A small text-conditioned image diffusion model, trained from scratch.
Training: soap at rate 0.0025, 4800 steps, batches of 128.
Rows from block 5 of the denoiser of a small text-conditioned image diffusion model, named by matrix and row number. Rows with one number belong to one channel. Each number is 128 + 32 x the weight over its row's rms, rounded and kept within 0 to 255. All counts start at 0. Numbers have three digits each.
Before each channel's rows are labels from the 100 images, of 14976 (inputs lightly noised), where the channel reaches its highest value: "top examples" is what is common among them. Only what is clearly more common there than usual is listed. The data: rendered solids tumbling over patterned floors.
# convs0: first 3x3 conv (model.mid.2.convs.0.weight, 192x192x3x3, standardized in use, each kernel summed), inputs 128-191
# convs1: second 3x3 conv (model.mid.2.convs.1.weight, 192x192x3x3, standardized in use, transposed, each kernel summed), outputs 128-191

top examples: light from the right
convs0.36:164053138172116177076166090159135145097118109105123156217054158097077165027136102137122148105164116191163111088150145132153058142129160147160124128164138157109123089053134118079124112124184117
convs1.36:080147145144136166108131100095106146154153154115069151137136144147168129175105145087107131075130046109056177126164142128086122118209155133112159077062115124114154070128108134149113161152125108

top examples: grey object; count: four; its colour: grey; white object
convs0.180:152101142243102145122162124134120143122139128124118143112092109119144135000107134102105203103173122171165158177112156148174140091128118111153151136138129155117080164143120129143088142140194104
convs1.180:150141185054122150082121118091107081178144086126104108118112170156113110172084143175151150145154118105129117151100104185140159142138164121145154122134122135146196125064127174105138156154079175

top examples: count: four; grey object
convs0.15:108108138210143138157135172122120121160149126138104124160135124101156105000070146084092120108160093152119146146117094123135116115119131156131124132082146123090085177116164081173069140122103098
convs1.15:159133106077154137096104149138155099050102132069148105097144138196147083164124114107143099106114140114127158152125186146134125159148162110187096143170180140102139167062125141123136129135107143

top examples: black object; its colour: black; count: four
convs0.171:136082169164108136070170117160114130164149123105104156131091104149122130000146139088129169109149066130190144125148121108167105085116121131138190136127159144084095143081163099130104118086168108
convs1.171:084115121184143106188106083175149113136135057145165155103163132131118171107189110107157144137140132106100165159172111089087190099197110084159109145127149084130166173147141185093170084106120105

top examples: count: one
convs0.67:104098113063193126157074093142097122114129163152105121131099198167178152129121130137217155121135114113068134179082127112187201129213116116125149134126099116159126123160137113125203129077182062
convs1.67:143083118143119115081164117109139114098102178096119131122079143167058129172079105098146121190099095129128135159105110094107113114189118225085145141077110103195086110102138092077080138170103114

top examples: light from behind the scene
convs0.116:158138182109110207147213084011147073142167111145148173138131096100135138135158165120126116181142078143149119144161113076154171089067117128133102123149135085140121118136126144110137127100200117
convs1.116:139156122170114153189079095144113113094178142144167138150130102089132148134183134146099136150147183175220149181154103095133152124149091104094162156168145134133109138171137154095167142152140083

top examples: light from behind the camera
convs0.165:217093109177109118181141130150099130110125100175089107109193075123094066118120103150112124136143159126142116077163115101101129154067145128152127146195195118121151100175128113041131148202127105
convs1.165:139170122143153096018187126129141100127099164123137119127108101110127177150159065110114080131104081126206143123137116144113087155140128120132173125111142108141163119150101172134154138054125160

top examples: black object; its colour: black
convs0.177:132089154123108125129139094177122159137187139100112134152150128105093177122122134180097120100109108160182114096158094100107150137072100114089199106139114156089147144102183073120136090135175125
convs1.177:082159152100112116084131139146139108096148109171177166189103132103115125107097089079139157102156123173087128147195104117175133177126144125155153076134166109058124162154101169090101113180162141

top examples: white object; its colour: white
convs0.39:144113132151120152140000140115153125156067140085127133114120143136123111051104122118130152167164101082087137153128175165079058133123117099174130091126112172160106118083126127152163085127144152
convs1.39:110095124121079100058127132130149125155088091127085088106142104132145152130135129117131133127132097102099070106139181147209144151092181198165099082147139123123150097133174171106099154104104138

top examples: light from behind the scene
convs0.19:077151139097140144066142132125159129125076154133092149131053140118122140141150113155134163131154098170177093142121153171132211163158089151149084079188088141184113154125111136123150141100131124
convs1.19:124122133125136135132104142131113164111150181120107125117153104130139120063096165124204135112119079136123129098130120097110115072215156066145096099123126127131129148150109154180112110112192132

top examples: light from behind the camera; white object; its colour: white
convs0.52:166168157118151140104131151109166121175134128128127164141113126102098142150101120112140139149095167161100166134162140188100137123133094133146146122140163099163148111117115168134076197166088144
convs1.52:098091141151158108158081146205103176170095130137185140088156138157215134124125133144171166092141126170128094149077169114127105138044178176166137101142163132149154196164138148160091132080144156

top examples: count: one
convs0.69:126191162052127168157117145098173108119133092230104205119120133172089126147147100116124142105151111135122142117171118155120120009126154140100135122114123126104095165107085126152094090099100095
convs1.69:121139168064100138128104178091154110115211167041130152147101107067191088178143129113139174163138125193095140151151102151137118078165132129116131164121116094117198135125136116142098106142159097

top examples: light from behind the camera; white object
convs0.148:126146124117094136091142161104141114160123168179151144142071105150154070104110129093153095114136115118126137197132103155097127170009080103095128125136136159106094200111143136134046142105099094
convs1.148:089133159105148153150135127122113139151137081147099143097092101111149123107149117176149100092064117131047128128153150127178137152096148147161193099156192144164167134117120094208188110118146184

top examples: light from behind the camera
convs0.51:061112142103117118145133093052109132076132123136148142152147157196154094132133150148163212127146105138120098114102109111162149096004113163171173108079115140120066244124116173154136117103149088
convs1.51:128120135155085138069146148140128139112145127125104147144179092059096103126134163127108124125094159154142174153103166119147158164156130142201130113137139171140118094072156160158110110149139139

top examples: light from behind the camera; white object; its colour: white
convs0.48:126140104141139127098109124080086140098140109141143168122123171179125117135113119132219148126151174087152097152147101121148133128079157116108111179125139180159086121110139135103021145124078139
convs1.48:083128159124095120150142075058125093154131131170114199132188098130173159024098092157186128136086107143133128144168096105089138107157103069138184114143149124139154167138102168141112106164126095

top examples: count: one
convs0.53:136127105122135147056146142058157089135151072173157200106121133148146116065115171170113112173146091103103134145112099102135160154170118100123144132142174058096109151135124147204126167141149092
convs1.53:133094134107079166186171104121177111092132181181136180113169108129099121159128164158085156145121136163124145143090071132156152142099119149060100125132159107112122105190183066115138126106128116

top examples: light from behind the scene
convs0.139:119116134089158128077096126165125140151094136182055123126083110168094124098136140175162147125112134115106147189101116166168102122200074126160081175136127167127080120143140156133197102153101164
convs1.139:109127152127109137132089111148154156166115177100068134188137155183111135111139148105105135120142133115151156134123109121078121200113109218123153124096107124155107123154178130091133119081136097

top examples: grey object; white object
convs0.81:121111172166123170121153161125115105114072143123087088141054089110135130000071145105129191153177088100137148169123134105178106071093135157132178124110111143116111147100107116159106143105136167
convs1.81:119128107140137113081094112162093154172137130153151149070173104108111104241118146123078164137094156169135127099111128142089171239124114126106097133091135119185125075077071169114166121123115129

top examples: light from behind the scene
convs0.3:153139145160158101132116143185135140148162170201124084145117098117090097112116125139108093075157161126057099088234161167114060157141099132124106109109183168157135121107109126094151115085061109
convs1.3:122138147023176133112060118128091110096128124136111126132143120137159194134116115133185164123140120151166128132118109139082143131106140097139114106121085152156133137120119120143109162130136102

top examples: count: four; hexagonal prism
convs0.40:114127134185108096128135154114132137104108088084120196073111100130098124058116062092124144110100145161124127139157112049109113148120149097198156125112083154102110149087069089164105183118098085
convs1.40:165205128061108149117116074112160183139165156149128098136091194044114120049123139130143154143174138114091128138094108126173086115077143161138125097112094134138185111167122093168087154105122171

top examples: white object; light from behind the camera; its colour: white
convs0.31:131100151228122147118119146145109124098064122169122093118178141153137132120149182126128110144155086209098141142164077130154163203103178091138091135129165130087171181175109133103104089151134177
convs1.31:118129081112164132104065130070148206103170125135104179159144148100078135087148137091162118099162138145119113117046129152092110087116113080126134171148131146133160139121143043136163153139101130

top examples: black object; its colour: black
convs0.155:147088118180108121044115139118098149066170134148163173110119070082117088131158141151147116104128092151131157110149154140117152190153116186073134131153106102101086122114176123069081118142164105
convs1.155:182122128147142107165168135157149133117104093101176090137168106160109157000106164107147124154171126130128097160106098107144092123133123150122136142148107151152120105096124125122179165118166140

top examples: count: one
convs0.70:135163126143110154214076104103135144096101143135151146096165125139138107099132103142142082118141075126140116147196146148108101143095092139154119155141129124136161077153093138146113122117162143
convs1.70:131158123109097146152197094147090107122133118165083145103118140113126163121099159109191181121111088085074148180080129085129104098159107034126160072080113127137124139121128074153157147139124135

top examples: white object; its colour: white
convs0.145:134096143255111129121132129142090116147136111120152161134095126085096153000147118116117170122121101180104166152094157174161114111106167078136160107165132124069143137131137094137152099116208155
convs1.145:100134150127158143107106128142135140137117116133139084133132140172162116197126144110137073114116164116159094115114106136132144139118132189102131098084094133136136111118161187081090198136200179

top examples: light from behind the camera
convs0.59:138120163133135123127112156098083140122193132126137141088152115157098114083148148135122135164119242149184114131130109102154146179107121184108123126118110120127146179199154162129087143064134121
convs1.59:127160138105129182128139085140070153123128121136154129111131101120157128129124171134168068141126129118142087091133118110110112163107080150146139249151182202120118107144058161150177177185145126

top examples: count: one
convs0.50:114097109126089113131112108150131109134142110157104148149172061140180176128158134118076163129141000116131104149122141131094140144084138103142204134123179066125083114103130157163167149108172149
convs1.50:151125135143119089134088134102113080097155138074147140103086151158143178175177169094129126117113151115118129159112157108163135129156114136076115104060089093077163097121135124165134106149144121

top examples: black object; its colour: black; count: four
convs0.127:138058148161089132105114123160121109139170146177125139125125137145076144065120122138122178108090086134226161110122136094148111101110112177121157146141127146133132137089164134140232104129197123
convs1.127:028114128137113140088111130105156139151114152131150105175077106166140116067196100180106110125191101126072133115069127153105198123119111108161099161116165146146120188144124155165069138144077168

top examples: count: one
convs0.64:157121111070127170118151125075086167132149089116109141132157158156076162121130113130163123110155186110091103117095087114073196137130153141097148133202111152105113166114120134119073148173159118
convs1.64:162133096164053109154125148109143098130114127142098150121166111148113159158141142137058102166092103139101131160095146099122152127113086149102153154170163162134158137125118155073056160164110114

top examples: light from the right
convs0.158:149167130147142131074210073109113158124205097110128122124174140110113126183086114113145144139118126109045110118177135187137054124149175156114166146146114157097117138161126125176110110091121145
convs1.158:156191147109073139192059106083196156159080143103140124124143106113144121097145174103118174096088184147105095117180112110097123081107105132116102124141145146131119102161080152123156077150119096

top examples: white object; its colour: white; dodecahedron
convs0.23:085157145095104107087053154126157106124090141130135109134209172130078071122100129081197159157133108130111138098102097152145102142049143102146133088066124137150138163114116107136069140087052154
convs1.23:112110125095149145165102144156087125127161115139086109143137083174120124104151103162204116153100152144137198085145181116073172098112140122141059118206129143091085117149144100159131119137105093

top examples: white object; light from behind the camera; its colour: white; dodecahedron
convs0.132:175159130255120113144163107133109101108114060140129107127114084107184189170148097123102128119073076171113125084089121158162122128120184100139111141093137087141171132107115111158125255120155137
convs1.132:167143098042132076140122102109113113108149162067086089164105099168125144102070127139157158113197066130135063146187170118088166108101098087143168120132138115125076080126095118156112156166143114

top examples: light from the right
convs0.190:084080138126157115164104170173118141196128103093114104101073117132125048027094112066144122142102116136121175153108113170109162148204063121118151133112134149118116127111180063129129169099192215
convs1.190:167187105162099151133177082158139085103184141129144133164110146167074133118164143145073128133113092132177121123178144133142161124133150116112138171112164133115132133112087142149156128108133085

top examples: white object; light from behind the camera; its colour: white
convs0.159:111142123255136112062127159129134120095163128149123106124173146133174116167147146148149106119140120119114143125101141192155138156095184155121133141152133127137161155133123167123117248154097071
convs1.159:123123167018149137123120102124082117158160172072146168107114105072115115094119096101098158109102114126141101109169117115111124110110089064153090121134121135159105106093109056169128000191138123

top examples: count: four; light from the right
convs0.191:109127136141161111191153165131158121146166120159157113151014129147065154089130146138110131123145159137152138123112130087112145150079110127117174122078125104110101082105125084109032107103123112
convs1.191:121158118145117165111122117135116116103151159136161106153118130164134183117169167128182188103106117148095101179110105100118141114144162117061137104106116105156129155078111124138174160173149139

top examples: black object; light from the left; its colour: black; its colour: brown
convs0.96:143097099074132129149095124172124128152162146168173110122109071146126143077121124179113142170121144140164145105104060122114142124230111115133139125104149124183172131142165119184187119169073151
convs1.96:167189120142118108156142063180165094154094098110094076162139085100083103135095102144144102122147089070228129157161101073124112118072096078138140118155073126119127182119129109075158144115113096

top examples: light from behind the scene
convs0.32:135107143124146127156082172128153119098145086124119121133084059166082101070114104160140115118092144096208102088063115142100058084124155048114119105105116168147092151060119095167112106070121191
convs1.32:178141174112141103136191109116122105134150151109099142089148158095163142130112116145149150072095173143167126075168095136124133167139089154159189146160167135076201109178172141149115142135205096

top examples: white object; its colour: white
convs0.77:099148103187133139108137111110098156145116088091154138152146188190075175100128113139130079150114112157109147145076142095141153120166081137104091061136160085099153081194156101051074159145167197
convs1.77:116075135085119149148116149141164178136105114131167117125072144119144117150162118102088120139181176073150065176119110074128163098167094140149102182127068136150120108105099202143151136131121149